python train.py --model="multi-label audio tagger" --dataset="notes from a synthesiser with random patches" --win_length=512 --norm="rmsnorm" --fused_qkv=false --bias="none" --qk_norm=false --num_experts=32 --expert_mlp_ratio=2 --shared_expert=false --width=128 --mixing="mixup" --residual_init="none" --beta1=0.9 --weight_decay=0.4
Rows from block 9 of a small multi-label audio tagger, named by matrix and row number. Rows with one number within an expert belong to one neuron, the router's apart. Each number is 50 + 12 x the weight over its row's rms, rounded and kept within 0 to 99. All counts start at 0.
Before each expert's rows are labels from the 100 clips, of 14848, where the router gives the expert most weight on average: "responds to" is what is common among them. Only what is clearly more common there than usual is listed. The data: notes from a synthesiser with random patches.
# router: router (model.blocks.9.mlp.router.weight, 32x128), inputs 0-127
# up: expert up (model.blocks.9.mlp.up, 32x256x128), inputs 0-127
# down: expert down (model.blocks.9.mlp.down, 32x128x256, transposed), outputs 0-127

# expert 25
responds to: tremolo; high-pass; square
router.25:70 28 46 13 36 44 59 31 56 45 66 43 47 37 37 45 40 59 57 40 47 52 66 49 67 45 43 43 29 69 54 32 62 77 52 46 38 35 38 50 39 64 49 28 60 54 63 45 55 69 44 64 53 66 55 36 53 35 36 52 50 59 49 44 40 70 48 67 58 65 49 44 57 61 61 61 39 47 51 42 36 51 29 56 57 62 35 47 54 45 44 50 39 46 44 63 46 55 36 52 34 53 73 49 71 54 64 62 44 22 78 36 44 30 41 50 55 45 62 61 47 54 35 51 53 46 50 70
up.1:72 50 50 50 21 50 50 66 23 66 50 54 50 50 50 50 58 50 49 50 58 50 50 50 14 52 91 63 50 50 50 73 64 67 50 48 48 50 54 65 47 50 50 30 50 86 50 30 66 50 75 50 50 50 50 51 50 50 50 50 50 50 50 31 50 50 23 50 41 50 69 50 77 50 50 50 50 25 50 50 50 50 50 50 49 50 51 50 50 50 50 54 36 50 49 50 50 68 50 50 46 43 62 34 74 50 63 86 50 50 50 50 50 72 50 26 50 50 50 50 34 50 25 50 60 33 60 50
down.1:50 50 50 33 50 74 80 50 70 50 50 38 50 50 45 42 36 76 50 50 50 54 50 35 50 50 27 50 26 50 50 50 50 50 69 50 50 32 50 38 50 36 37 60 50 50 46 74 50 40 22 50 69 34 57 50 50 31 43 50 50 55 50 75 60 50 72 50 84 50 31 50 56 50 71 49 34 50 50 50 43 50 41 71 50 75 39 50 50 50 35 50 73 50 33 50 50 65 30 50 68 50 67 50 61 85 44 50 50 50 50 50 26 45 38 50 50 50 63 60 38 44 50 56 50 50 50 35
up.2:50 50 71 50 50 50 50 50 26 35 50 50 50 50 50 50 50 46 50 55 50 50 50 58 05 99 77 50 62 50 50 50 50 60 50 50 50 50 65 50 32 50 50 50 50 50 50 50 50 50 50 58 50 50 50 50 50 42 50 50 50 20 50 50 50 15 48 23 50 50 50 50 82 50 50 50 50 50 50 50 50 50 50 50 50 05 50 50 50 50 50 50 50 20 50 50 50 50 50 50 50 50 50 50 50 01 38 50 26 50 50 49 50 50 47 50 43 55 50 68 54 62 50 50 50 50 36 37
down.2:50 65 57 50 32 50 62 50 50 83 14 50 18 62 37 50 50 50 50 50 14 62 50 34 50 74 17 50 30 50 50 50 64 50 38 50 50 56 50 50 50 50 50 50 50 50 50 50 50 50 50 50 50 71 68 50 32 50 50 24 50 50 50 50 50 50 50 40 50 28 33 50 73 50 50 62 42 50 50 42 50 50 50 62 50 50 40 88 42 50 50 50 50 46 50 35 56 50 50 23 50 37 50 50 27 50 50 44 50 38 50 50 37 50 50 50 38 69 50 50 26 30 50 50 50 50 73 25
up.3:15 50 50 50 50 50 62 50 50 50 50 50 48 50 50 50 32 64 35 50 50 50 22 50 50 50 50 50 50 50 50 25 50 50 50 50 50 60 41 50 39 50 50 72 50 50 32 50 50 50 50 50 50 50 50 50 50 50 65 50 50 50 50 73 85 50 50 50 54 50 50 50 10 50 50 50 91 50 24 38 50 50 91 50 50 50 50 50 22 31 50 50 50 19 50 24 50 50 50 82 50 73 50 50 50 50 50 50 50 50 50 50 59 50 26 50 55 75 50 30 50 50 50 50 50 50 50 50
down.3:50 50 50 50 50 50 50 79 50 50 50 50 50 50 50 58 50 50 55 50 19 60 50 60 50 50 50 50 50 60 50 50 43 50 50 50 50 50 41 50 20 30 50 50 50 40 26 50 72 50 50 50 50 50 26 50 50 50 50 95 59 50 50 50 58 64 50 88 50 50 37 50 50 50 50 75 50 50 50 50 50 50 50 50 32 50 50 63 11 50 50 00 50 27 50 50 59 23 50 50 50 50 50 50 50 50 50 72 50 50 50 50 50 50 50 50 50 07 50 50 50 50 50 50 50 50 50 50
up.4:50 50 50 78 50 50 50 50 55 50 35 78 50 50 50 12 50 50 50 40 82 50 50 50 50 50 45 50 50 50 50 50 71 43 67 50 63 50 50 50 50 77 50 41 50 74 50 50 50 50 74 50 50 50 50 50 50 50 86 50 58 50 50 50 50 61 50 50 50 50 50 11 50 50 50 50 50 50 20 50 50 50 59 50 50 82 28 34 50 50 50 50 50 85 50 50 50 50 50 50 50 84 47 50 50 50 50 50 50 50 50 50 20 50 50 50 50 80 45 21 43 50 50 50 71 50 50 50
down.4:04 50 50 50 50 50 50 82 66 50 50 50 50 50 50 50 50 50 50 50 50 50 50 50 50 50 50 50 26 50 50 50 50 69 50 62 50 50 50 50 32 10 50 50 71 50 50 59 47 50 31 50 50 50 15 50 50 50 50 72 53 42 50 68 50 50 50 50 50 23 50 50 50 91 50 50 50 50 50 50 50 50 50 50 50 50 50 50 50 40 50 05 50 50 50 50 50 50 50 50 70 27 56 50 50 50 50 50 50 50 57 06 50 50 65 50 50 18 50 50 50 31 49 50 50 50 50 50
up.5:50 50 50 50 81 40 44 88 50 77 50 50 50 50 50 50 50 50 50 50 50 50 83 82 50 50 88 50 50 50 66 50 50 30 50 50 50 50 63 50 50 50 41 50 50 22 80 50 50 63 50 50 50 50 66 58 50 50 50 21 50 84 50 50 50 50 56 50 55 50 38 50 26 35 27 50 50 24 60 50 31 50 31 50 50 50 50 61 50 50 50 50 50 88 60 50 50 50 50 20 50 50 22 50 38 50 50 50 50 50 50 50 44 53 50 50 50 50 50 46 50 50 50 50 50 50 50 50
down.5:75 50 50 50 16 50 19 96 34 50 50 50 46 50 50 50 63 50 50 50 50 50 50 50 50 50 76 50 53 50 78 50 52 74 50 50 50 50 50 63 54 50 50 48 50 50 50 50 50 50 59 73 50 00 50 50 50 50 50 50 50 50 50 50 50 50 36 22 50 50 50 50 50 51 50 50 50 50 50 50 84 50 50 50 50 50 50 79 67 50 50 50 30 65 50 50 39 50 50 50 58 50 50 34 50 50 50 50 65 22 50 50 50 50 50 68 68 50 50 29 50 50 50 28 50 67 50 51
up.6:34 61 50 50 50 50 50 45 42 50 50 50 50 50 74 50 50 37 37 50 50 50 50 77 50 50 50 26 50 50 56 43 50 50 76 64 75 72 62 76 47 50 50 66 50 50 50 23 62 24 62 50 50 50 30 50 50 20 24 50 50 50 50 50 56 77 21 39 50 50 56 61 50 50 50 50 55 39 66 50 50 61 50 50 50 44 60 50 50 50 40 50 56 50 50 42 50 59 50 16 36 50 19 50 50 50 58 48 50 50 50 50 51 40 30 50 18 36 50 50 31 77 50 50 50 35 22 50
down.6:75 49 50 50 50 50 70 50 37 50 50 59 50 60 50 62 50 72 50 61 50 50 50 42 69 43 39 50 50 50 50 52 50 66 50 50 50 29 50 50 50 37 24 50 19 50 50 50 50 50 50 50 50 50 63 50 50 29 50 50 50 50 50 70 50 50 75 50 50 50 22 50 50 50 62 91 18 50 50 50 50 67 14 50 50 50 57 69 89 38 50 50 50 50 33 41 52 33 22 64 72 50 50 50 50 50 48 50 50 50 28 50 50 50 50 50 50 50 50 50 61 43 63 75 25 56 50 50

# expert 20
responds to: hard sync; no filter
router.20:36 64 44 27 47 29 37 36 56 62 42 43 39 40 66 28 38 37 48 51 53 57 31 52 42 43 58 70 44 48 61 54 47 47 46 53 62 53 58 61 43 34 51 55 44 68 29 48 50 38 66 41 69 55 39 38 39 56 57 66 53 42 46 47 57 53 58 62 70 40 58 64 60 50 47 45 49 51 45 61 41 61 22 33 44 37 57 52 56 77 45 75 50 53 55 35 45 54 43 41 53 44 68 61 54 67 54 34 23 50 51 46 43 70 71 18 43 31 68 46 72 41 43 66 33 33 56 45
up.0:81 50 09 50 12 56 50 50 50 50 50 50 50 50 50 50 50 50 50 50 50 50 50 50 50 50 50 50 50 50 50 50 50 50 05 28 50 50 50 50 50 50 36 50 21 50 50 50 50 50 50 50 50 65 86 50 19 50 50 50 50 50 50 50 50 50 50 21 60 50 68 50 50 50 50 50 50 50 50 75 50 50 50 50 50 50 50 50 50 63 50 50 17 50 50 50 50 50 50 50 50 50 50 50 95 50 50 50 34 50 15 50 50 63 50 50 50 68 50 50 50 50 18 50 50 50 50 40
down.0:50 50 50 50 50 50 50 50 50 50 50 50 50 50 50 50 67 50 50 50 33 50 73 50 50 00 50 50 50 50 79 29 50 50 50 65 50 50 92 50 50 50 50 50 50 50 50 36 00 50 50 50 91 50 50 50 50 50 50 23 50 50 73 50 50 50 50 50 50 50 50 50 50 50 68 50 50 58 50 50 75 50 50 50 50 50 50 50 50 50 50 50 50 50 50 85 50 50 42 50 50 50 50 50 50 50 50 50 50 50 50 50 50 50 50 50 50 50 50 50 50 50 92 50 50 50 50 09
up.1:50 50 50 50 50 50 50 50 50 21 69 66 34 50 50 50 50 50 71 50 50 50 50 49 50 50 50 50 50 32 29 80 48 50 64 58 21 21 50 50 50 50 66 50 50 62 50 59 50 50 27 50 50 66 50 65 46 50 50 50 50 50 66 50 38 41 50 50 26 50 35 32 63 50 50 80 15 47 39 21 50 50 50 50 45 50 50 50 32 31 50 65 50 50 50 81 50 76 50 62 50 29 50 50 50 50 50 36 50 50 50 50 76 50 50 50 50 25 50 50 50 27 50 50 30 50 79 50
down.1:26 43 50 50 50 50 50 50 61 50 50 50 50 50 50 50 53 18 69 48 19 37 50 36 34 61 69 50 50 62 50 56 50 75 65 65 50 50 40 50 50 50 50 33 50 64 99 67 38 50 34 50 23 50 31 50 50 50 37 50 50 30 83 50 62 31 50 50 50 50 50 18 50 67 50 50 50 50 50 38 50 50 50 50 48 50 50 39 71 50 50 50 50 35 40 50 50 50 50 50 61 27 50 27 56 50 78 50 37 50 58 50 50 60 69 50 50 50 50 50 59 50 50 45 50 50 28 50
up.2:35 50 50 50 50 50 50 50 45 50 50 50 87 50 50 50 62 50 20 50 50 50 34 50 62 50 50 20 54 50 50 17 50 50 50 50 50 50 50 50 50 50 50 50 37 50 50 50 36 50 50 50 50 50 50 50 50 18 50 64 50 40 29 50 50 50 50 13 24 66 85 50 23 50 50 73 43 50 60 50 63 50 63 84 50 60 50 34 50 50 57 50 50 63 50 62 32 45 50 50 50 50 50 76 28 50 50 50 50 50 50 50 66 50 50 54 50 50 50 50 41 50 50 50 50 95 50 33
down.2:50 50 50 50 36 50 80 43 41 50 50 50 85 50 77 22 50 26 33 24 50 79 50 50 50 61 50 70 50 36 50 50 50 50 50 50 50 65 50 33 50 50 50 50 50 50 50 22 66 50 50 50 42 50 57 28 50 50 36 50 59 54 50 30 50 50 58 50 50 34 50 50 50 38 30 50 50 50 50 50 50 24 50 50 54 50 50 50 50 50 50 50 50 50 50 34 68 50 50 50 03 72 50 50 67 69 47 50 50 50 40 50 55 50 40 46 50 09 38 50 66 50 50 69 66 39 50 50
up.3:50 50 50 58 50 28 70 50 50 50 73 50 50 50 55 67 50 50 50 30 50 50 50 50 62 50 50 36 50 28 09 50 50 57 72 50 42 25 50 16 50 23 50 34 50 38 50 50 50 50 17 51 50 50 65 50 46 50 50 50 50 50 50 66 50 50 50 50 50 50 50 50 50 50 50 70 50 50 50 50 50 50 70 50 50 50 37 66 23 50 50 50 50 50 50 66 50 71 50 50 50 50 40 50 30 50 50 35 98 50 50 50 82 50 50 50 19 50 50 62 50 50 50 64 50 50 75 50
down.3:39 50 50 50 50 50 50 50 50 23 50 50 50 50 67 50 50 50 50 50 50 50 50 50 35 50 50 50 50 50 50 50 26 50 97 75 50 37 15 70 50 50 50 50 50 69 50 50 49 50 50 70 50 50 50 50 75 50 50 59 50 50 61 50 50 37 50 50 50 50 28 50 50 50 50 50 50 17 50 35 50 62 36 65 50 29 50 44 50 50 50 50 59 50 33 50 36 74 50 50 82 21 63 18 50 73 50 50 50 50 50 50 67 50 50 50 50 24 50 38 85 50 50 47 40 50 50 50
up.4:50 29 40 50 55 78 37 50 63 50 25 50 28 67 50 50 67 72 62 82 72 50 50 50 50 50 40 50 41 67 65 13 50 38 50 50 55 50 50 70 50 50 61 58 50 50 71 39 50 50 50 50 65 45 24 72 50 50 50 35 50 50 50 62 47 50 50 50 60 50 25 50 50 50 50 50 41 55 45 50 50 57 42 69 60 50 50 07 50 50 50 50 50 72 50 24 50 50 69 42 50 50 75 50 50 50 50 50 29 74 50 50 41 50 50 50 50 50 50 36 50 22 48 50 50 50 31 50
down.4:37 38 50 35 89 50 67 71 75 50 50 50 50 69 39 59 50 38 59 50 50 50 39 50 50 42 61 35 50 50 50 50 37 39 50 50 23 50 50 55 50 72 50 66 50 50 40 50 54 15 50 50 50 50 32 50 65 50 50 73 50 50 45 50 86 68 69 50 50 62 50 50 39 82 50 77 37 50 63 32 50 57 50 50 50 50 62 50 28 61 50 55 63 34 70 57 50 50 63 50 50 43 50 50 32 50 70 50 50 50 50 50 50 36 24 50 50 56 50 26 50 50 50 66 29 50 50 50
up.5:50 50 50 79 50 29 50 50 38 50 50 50 50 50 50 62 50 50 93 50 50 50 50 50 50 50 50 50 50 50 30 50 50 50 50 50 32 37 50 33 50 50 90 50 50 50 50 50 50 50 50 50 50 50 50 50 44 50 50 50 50 50 50 86 50 50 20 50 50 50 50 50 50 50 50 50 50 83 50 31 50 50 50 50 50 50 50 83 14 50 50 50 24 50 32 67 50 50 50 50 34 28 50 50 50 50 50 28 50 50 50 50 61 50 70 50 21 50 50 50 50 11 50 72 50 50 50 67
down.5:50 50 50 50 50 50 50 50 50 50 50 50 50 50 50 33 40 50 50 50 50 50 50 16 50 50 50 77 50 43 50 63 50 50 50 50 74 50 50 50 50 32 50 50 50 87 50 50 50 34 50 50 50 62 50 50 91 50 50 68 50 50 50 59 50 20 91 50 50 50 50 50 50 50 50 50 50 37 50 50 50 50 03 50 50 50 50 50 50 50 50 86 59 50 50 50 50 72 50 50 50 50 48 50 70 64 50 50 12 50 50 50 50 57 50 50 50 50 50 50 50 27 50 50 50 50 81 23

# expert 1
responds to: inharmonic FM; no filter
router.1:71 30 54 53 57 64 65 63 44 47 69 49 60 51 75 54 64 70 52 31 62 46 41 33 57 42 55 46 64 26 33 52 48 39 43 53 33 27 18 39 50 49 37 32 29 30 23 55 41 45 60 51 54 54 57 48 54 43 31 58 61 71 55 63 44 68 52 43 54 57 53 60 57 42 48 47 32 32 63 38 55 52 61 40 44 59 37 36 37 41 53 47 59 68 36 62 62 58 39 47 54 60 64 34 56 42 46 34 62 46 62 47 62 39 52 29 64 54 55 62 59 47 53 38 54 60 78 57
up.1:50 50 50 25 50 50 50 73 50 50 39 20 50 50 50 50 50 50 50 62 50 58 50 72 64 50 65 29 70 50 50 50 50 50 50 50 50 50 99 43 63 50 50 50 50 33 73 70 50 34 50 50 50 42 50 50 50 50 73 69 50 50 23 50 50 43 50 81 50 50 50 50 50 68 50 50 50 50 50 50 50 50 50 50 50 50 63 67 77 72 50 75 50 50 67 50 50 50 50 38 50 50 50 82 50 50 50 22 43 62 50 23 38 50 50 66 50 60 56 50 50 50 50 50 50 63 24 50
down.1:50 50 19 50 50 67 50 50 31 50 50 50 50 50 50 50 41 25 50 33 50 60 50 81 29 50 69 50 50 50 56 83 50 50 50 41 50 50 50 50 40 50 50 50 62 50 50 50 68 50 50 50 19 50 50 50 50 50 50 50 50 82 50 50 38 50 50 50 63 34 85 37 50 14 58 50 54 12 50 57 23 48 50 61 50 57 51 50 59 50 39 53 50 88 50 27 50 71 24 61 50 50 66 50 69 50 50 50 50 50 36 50 50 50 50 50 50 50 50 50 50 50 55 50 50 50 50 33
up.2:50 41 50 50 50 37 50 50 50 50 66 50 80 50 56 50 50 50 50 87 50 99 50 50 50 50 50 50 50 50 50 50 77 50 50 50 50 50 50 31 50 50 50 50 50 40 50 30 50 50 79 50 50 50 50 50 31 71 50 50 12 50 31 50 50 50 18 50 50 50 50 50 50 25 50 50 50 50 30 50 50 50 34 50 50 50 50 50 14 50 50 50 50 50 32 50 50 50 50 50 25 50 50 50 97 50 50 26 50 50 50 50 50 50 50 40 45 50 50 50 50 50 50 50 46 39 50 50
down.2:50 50 50 50 50 50 50 50 72 50 50 50 50 50 50 50 50 50 50 50 50 50 50 49 50 50 50 50 50 50 50 50 50 50 50 50 94 50 50 50 50 50 50 50 50 50 50 50 50 50 50 50 74 50 50 50 50 50 50 50 50 50 50 50 96 50 50 50 50 78 50 50 50 50 50 50 50 26 77 50 50 50 97 82 20 48 77 50 50 50 73 50 50 50 34 50 50 50 50 30 73 50 50 50 01 57 85 50 50 29 50 64 50 50 50 50 50 67 50 50 50 50 50 50 50 50 50 50
up.3:50 61 50 50 50 25 50 69 50 50 50 50 50 78 52 50 30 50 37 50 50 50 42 50 67 50 50 50 50 50 19 69 50 37 50 50 50 50 81 50 72 29 50 50 37 44 38 50 68 39 34 50 33 79 50 65 28 22 62 50 50 41 30 50 50 50 72 50 37 50 50 50 50 50 50 50 50 50 50 50 50 50 50 65 50 76 50 50 50 50 36 50 70 50 65 65 50 50 50 50 50 50 50 50 05 50 19 50 50 21 50 50 50 50 37 58 50 38 50 50 50 81 50 50 50 50 50 32
down.3:69 50 50 50 50 38 36 50 25 67 50 50 66 50 50 50 50 32 50 50 50 95 61 82 50 50 67 50 63 50 86 50 50 50 50 25 38 50 50 50 18 50 50 50 50 32 50 33 50 53 41 50 25 33 50 31 50 50 43 50 50 83 22 33 45 50 50 56 50 50 50 50 50 50 50 50 50 73 50 50 50 50 50 30 50 50 50 68 50 50 44 56 50 50 66 41 40 72 50 58 37 65 30 58 50 24 50 50 50 50 50 50 50 50 50 50 50 50 50 50 50 70 50 50 50 81 50 41
up.4:79 50 28 50 50 50 69 75 64 59 50 29 50 50 77 50 50 63 30 50 50 21 50 50 50 50 17 50 65 50 58 50 50 50 70 73 50 30 50 38 50 33 50 50 50 93 50 50 50 50 50 31 50 33 64 64 50 50 65 50 50 50 50 50 50 71 75 50 50 50 50 32 31 50 50 50 50 50 67 50 50 50 50 50 50 77 20 50 50 50 38 50 50 50 74 34 50 55 50 42 72 50 50 50 50 63 31 63 50 50 73 45 50 35 40 50 50 50 50 43 50 50 64 50 50 50 50 50
down.4:43 37 50 50 50 36 50 50 85 50 50 50 48 50 21 50 11 22 38 50 28 50 50 71 50 50 50 50 26 50 64 35 50 90 50 24 50 50 50 80 50 76 31 50 50 50 50 14 50 57 50 37 50 50 50 40 56 50 50 50 50 50 50 45 53 50 50 50 50 50 50 50 50 50 50 50 50 78 36 50 50 50 50 50 50 50 50 80 63 50 50 50 50 33 55 50 50 50 50 50 50 50 52 68 50 50 50 50 50 50 23 50 50 50 27 68 66 50 50 50 50 50 45 50 50 65 20 50
up.5:48 50 50 50 68 50 50 50 26 50 08 50 50 56 50 42 50 50 52 50 50 50 50 50 50 50 50 76 72 28 50 50 50 32 50 50 50 50 50 50 91 50 50 50 50 50 50 50 50 50 50 13 50 62 50 50 50 62 50 50 50 77 50 50 50 50 50 50 50 50 50 50 50 61 50 22 50 50 42 27 32 50 50 31 50 82 50 50 50 50 50 50 50 68 88 29 50 50 50 31 47 50 22 50 50 50 50 61 50 50 50 33 20 50 50 50 50 83 50 50 50 50 50 35 50 50 50 28
down.5:71 50 50 50 50 06 50 50 50 82 50 74 50 63 50 50 50 50 50 28 50 50 50 50 50 50 50 58 50 58 64 58 50 50 50 24 50 86 50 96 50 50 22 50 50 50 50 50 50 64 50 50 50 50 50 50 50 50 50 50 50 50 50 50 89 50 50 50 50 50 50 50 50 50 50 50 50 50 50 50 50 50 50 50 98 50 50 50 76 50 50 50 50 50 50 50 50 50 50 84 50 50 50 50 55 50 71 50 50 29 50 50 32 50 50 50 50 50 50 42 50 50 31 50 42 50 19 50
up.6:50 39 50 50 19 50 31 50 50 50 50 50 50 50 50 50 50 67 50 50 65 50 50 50 50 68 50 50 50 61 50 87 79 50 50 50 71 50 50 50 50 30 22 47 50 07 50 32 50 50 50 50 62 50 50 50 45 50 50 50 50 50 32 20 46 50 24 40 50 50 50 50 50 38 50 50 44 50 50 50 50 50 50 63 50 18 50 50 50 82 50 21 50 50 28 50 50 50 50 50 50 44 71 37 50 22 42 37 50 50 22 50 50 50 50 50 50 50 77 50 50 50 50 50 50 21 50 50
down.6:50 50 30 43 50 50 71 50 58 50 50 50 50 50 50 50 50 32 58 50 45 50 65 50 50 50 50 36 50 50 50 50 50 62 34 50 50 50 50 50 21 83 50 50 50 50 50 50 91 50 50 26 50 50 50 50 50 50 50 50 50 77 50 14 65 66 82 69 67 61 50 50 19 50 50 50 50 50 50 50 50 01 61 69 28 50 50 75 50 50 50 50 50 50 50 31 50 50 50 50 28 73 50 50 50 50 50 50 50 28 50 50 50 50 50 50 50 80 50 50 50 50 50 50 50 58 50 50

# expert 11
responds to: swell; noise; notch
router.11:41 59 43 62 48 32 38 78 39 34 34 51 27 40 56 43 62 21 66 52 49 49 57 64 49 49 49 48 63 54 56 39 51 54 37 49 52 44 24 45 58 51 51 51 58 38 57 45 56 66 31 61 27 58 34 21 59 43 50 35 55 44 66 52 74 42 65 39 33 39 46 54 56 45 49 40 55 49 44 47 31 43 61 45 52 46 39 57 41 58 50 51 37 44 67 57 61 29 45 69 44 36 30 45 40 44 23 60 64 47 37 62 47 47 63 48 32 65 39 49 45 65 21 45 32 65 36 67
up.0:50 12 50 50 50 50 50 50 50 50 50 50 50 50 50 50 33 50 50 50 50 85 50 50 50 50 50 50 50 50 50 50 27 50 50 50 50 50 50 50 50 50 50 50 50 50 50 50 50 50 50 50 50 50 50 50 50 50 50 50 50 50 50 50 50 50 50 66 50 28 50 50 50 50 50 52 50 50 50 36 50 50 50 50 50 50 50 00 50 50 50 99 50 10 50 50 50 77 50 50 50 50 50 50 50 50 50 50 50 50 50 50 50 08 50 50 83 30 50 50 50 73 50 50 50 50 37 50
down.0:50 50 50 50 50 99 50 50 99 50 50 50 50 56 50 50 50 50 50 50 50 50 50 50 50 50 50 50 50 50 50 80 50 50 50 50 50 50 50 50 50 50 50 50 50 50 50 50 50 50 50 50 50 50 50 89 50 55 50 50 68 50 50 50 50 50 50 50 50 50 50 50 50 50 50 50 50 78 50 50 50 50 50 50 50 50 50 50 50 50 50 50 50 50 50 50 50 50 50 50 50 50 50 50 50 50 89 50 50 50 50 50 50 50 50 50 50 50 50 50 50 50 00 50 50 50 50 50
up.1:76 50 50 50 43 50 50 36 50 50 30 46 50 65 31 50 50 73 50 50 60 50 50 67 50 27 50 19 50 50 68 50 50 20 15 50 50 50 50 50 50 50 33 50 50 50 50 50 42 50 50 50 50 21 50 75 50 41 50 50 50 50 50 50 50 50 32 50 50 67 75 50 23 50 50 50 31 50 91 74 50 66 75 50 77 50 50 50 50 50 63 50 50 50 50 52 50 50 30 50 78 50 50 35 50 27 72 50 36 43 66 50 50 50 47 50 50 31 63 50 50 50 50 50 50 50 50 50
down.1:77 50 41 50 14 31 50 50 50 50 50 50 50 50 50 74 50 50 74 50 50 40 50 50 50 50 50 50 50 65 42 50 64 32 50 50 50 50 50 50 50 50 50 28 40 50 50 50 50 50 50 50 50 50 50 50 50 50 50 50 50 50 50 50 50 50 39 74 50 50 50 50 46 50 50 50 50 50 69 50 50 50 50 40 54 76 50 50 50 50 50 18 50 50 50 60 50 50 50 50 50 50 78 30 50 37 50 50 50 50 70 16 50 50 50 50 50 65 50 50 50 00 90 50 50 50 05 50
up.2:50 29 50 50 50 50 20 50 50 50 50 37 19 50 50 50 57 36 50 50 50 29 50 50 50 50 50 74 50 50 39 89 50 50 50 50 50 50 79 62 64 50 50 50 61 50 50 50 50 66 50 50 50 34 50 50 50 50 69 44 50 50 50 50 50 50 50 50 50 50 52 50 50 64 73 50 50 50 50 50 50 50 33 78 50 53 50 50 50 50 50 70 50 71 50 50 50 50 50 50 50 50 50 50 50 50 89 50 50 50 50 50 50 58 50 50 83 79 50 65 81 19 40 05 50 31 50 50
down.2:43 50 50 50 50 50 50 50 36 50 50 50 50 50 44 50 50 35 50 50 50 50 50 50 50 50 50 50 50 50 50 50 27 50 50 50 50 50 50 50 50 50 50 50 50 50 50 50 50 50 50 50 50 50 50 50 50 50 50 50 99 50 50 50 50 50 50 21 50 50 50 50 50 98 50 50 50 50 50 50 50 50 50 50 50 50 93 50 50 50 50 10 50 50 50 50 50 50 50 50 50 50 22 50 41 50 18 72 50 50 50 50 13 50 50 50 50 50 50 50 50 99 50 50 50 50 50 73
up.3:50 50 50 50 35 50 50 50 50 50 54 50 50 50 50 50 50 72 50 37 50 77 50 50 50 50 50 25 50 50 50 75 82 20 12 50 50 50 50 69 50 50 50 50 50 50 50 50 25 50 50 57 50 50 50 50 38 55 50 53 81 50 33 12 50 50 50 50 50 50 84 48 50 38 36 50 50 60 50 74 50 38 50 50 50 50 50 36 50 50 50 50 31 35 50 71 50 50 59 50 80 50 50 32 50 50 50 50 42 50 50 59 73 50 18 50 50 29 20 50 50 68 50 50 50 50 50 50
down.3:50 50 50 50 50 79 50 02 75 50 50 50 50 50 37 50 77 60 50 37 50 50 50 50 50 32 50 69 50 64 50 50 69 31 50 08 50 50 79 50 39 50 50 50 50 74 50 50 50 50 34 50 61 50 50 66 50 50 50 50 50 50 50 50 50 30 50 50 50 63 74 50 50 50 50 50 62 50 50 52 27 52 56 50 50 58 39 30 50 50 50 61 50 50 50 50 50 50 50 41 50 60 70 50 50 50 87 50 69 50 50 26 50 50 35 50 50 50 50 73 50 08 50 50 50 50 50 50
up.4:63 64 50 50 35 50 50 12 50 50 48 49 48 50 24 50 56 83 50 50 50 50 50 73 36 50 50 14 50 50 66 50 77 29 37 50 64 50 50 62 29 50 25 50 50 50 50 50 37 66 25 50 50 50 50 64 45 34 50 75 50 33 50 50 50 50 50 50 68 50 50 50 37 50 50 74 34 50 71 50 36 50 80 62 50 50 50 50 50 50 50 37 50 50 50 50 50 30 50 50 85 50 59 36 50 35 50 50 27 50 50 50 50 50 50 50 50 50 63 50 44 50 54 50 80 50 58 37
down.4:50 50 47 50 38 31 70 50 50 50 50 57 63 62 50 70 50 63 50 50 50 50 50 50 50 41 50 50 66 53 32 50 50 50 50 22 50 50 50 30 50 60 50 50 48 30 50 50 37 50 50 50 50 50 50 50 50 50 50 42 50 50 50 50 50 23 41 54 23 56 50 58 50 50 50 50 50 64 50 59 50 50 50 38 72 42 50 50 50 41 54 35 50 50 36 66 50 50 50 50 50 50 34 21 50 50 50 48 97 50 50 30 70 50 50 50 32 60 50 76 50 16 81 79 50 65 09 71
up.5:50 50 50 50 50 50 50 40 15 50 50 50 19 50 50 50 50 50 50 50 50 50 50 50 50 50 50 41 50 50 50 00 50 50 50 57 50 50 50 50 50 50 68 50 50 18 38 21 50 50 50 50 50 50 50 50 31 50 50 50 50 50 50 50 50 50 50 50 78 50 50 50 50 50 50 50 50 50 50 50 50 50 99 50 86 50 50 50 50 50 38 00 50 50 50 50 50 50 27 50 50 50 50 50 50 50 50 50 50 50 50 50 50 50 50 50 50 50 50 50 50 50 50 50 50 50 50 50
down.5:50 09 50 50 50 50 50 50 50 50 50 50 50 50 50 50 50 50 50 50 50 50 50 50 50 94 71 92 50 50 12 50 50 50 88 50 50 50 50 50 50 50 50 50 50 50 50 50 50 50 24 50 50 50 50 50 50 50 50 50 50 50 50 50 50 50 50 58 50 50 50 50 50 00 50 21 50 50 50 50 50 50 50 50 50 50 50 50 55 50 50 50 50 50 50 50 50 50 50 32 50 50 41 50 50 50 50 50 50 50 50 30 50 50 50 50 50 50 50 50 50 01 50 50 50 09 50 42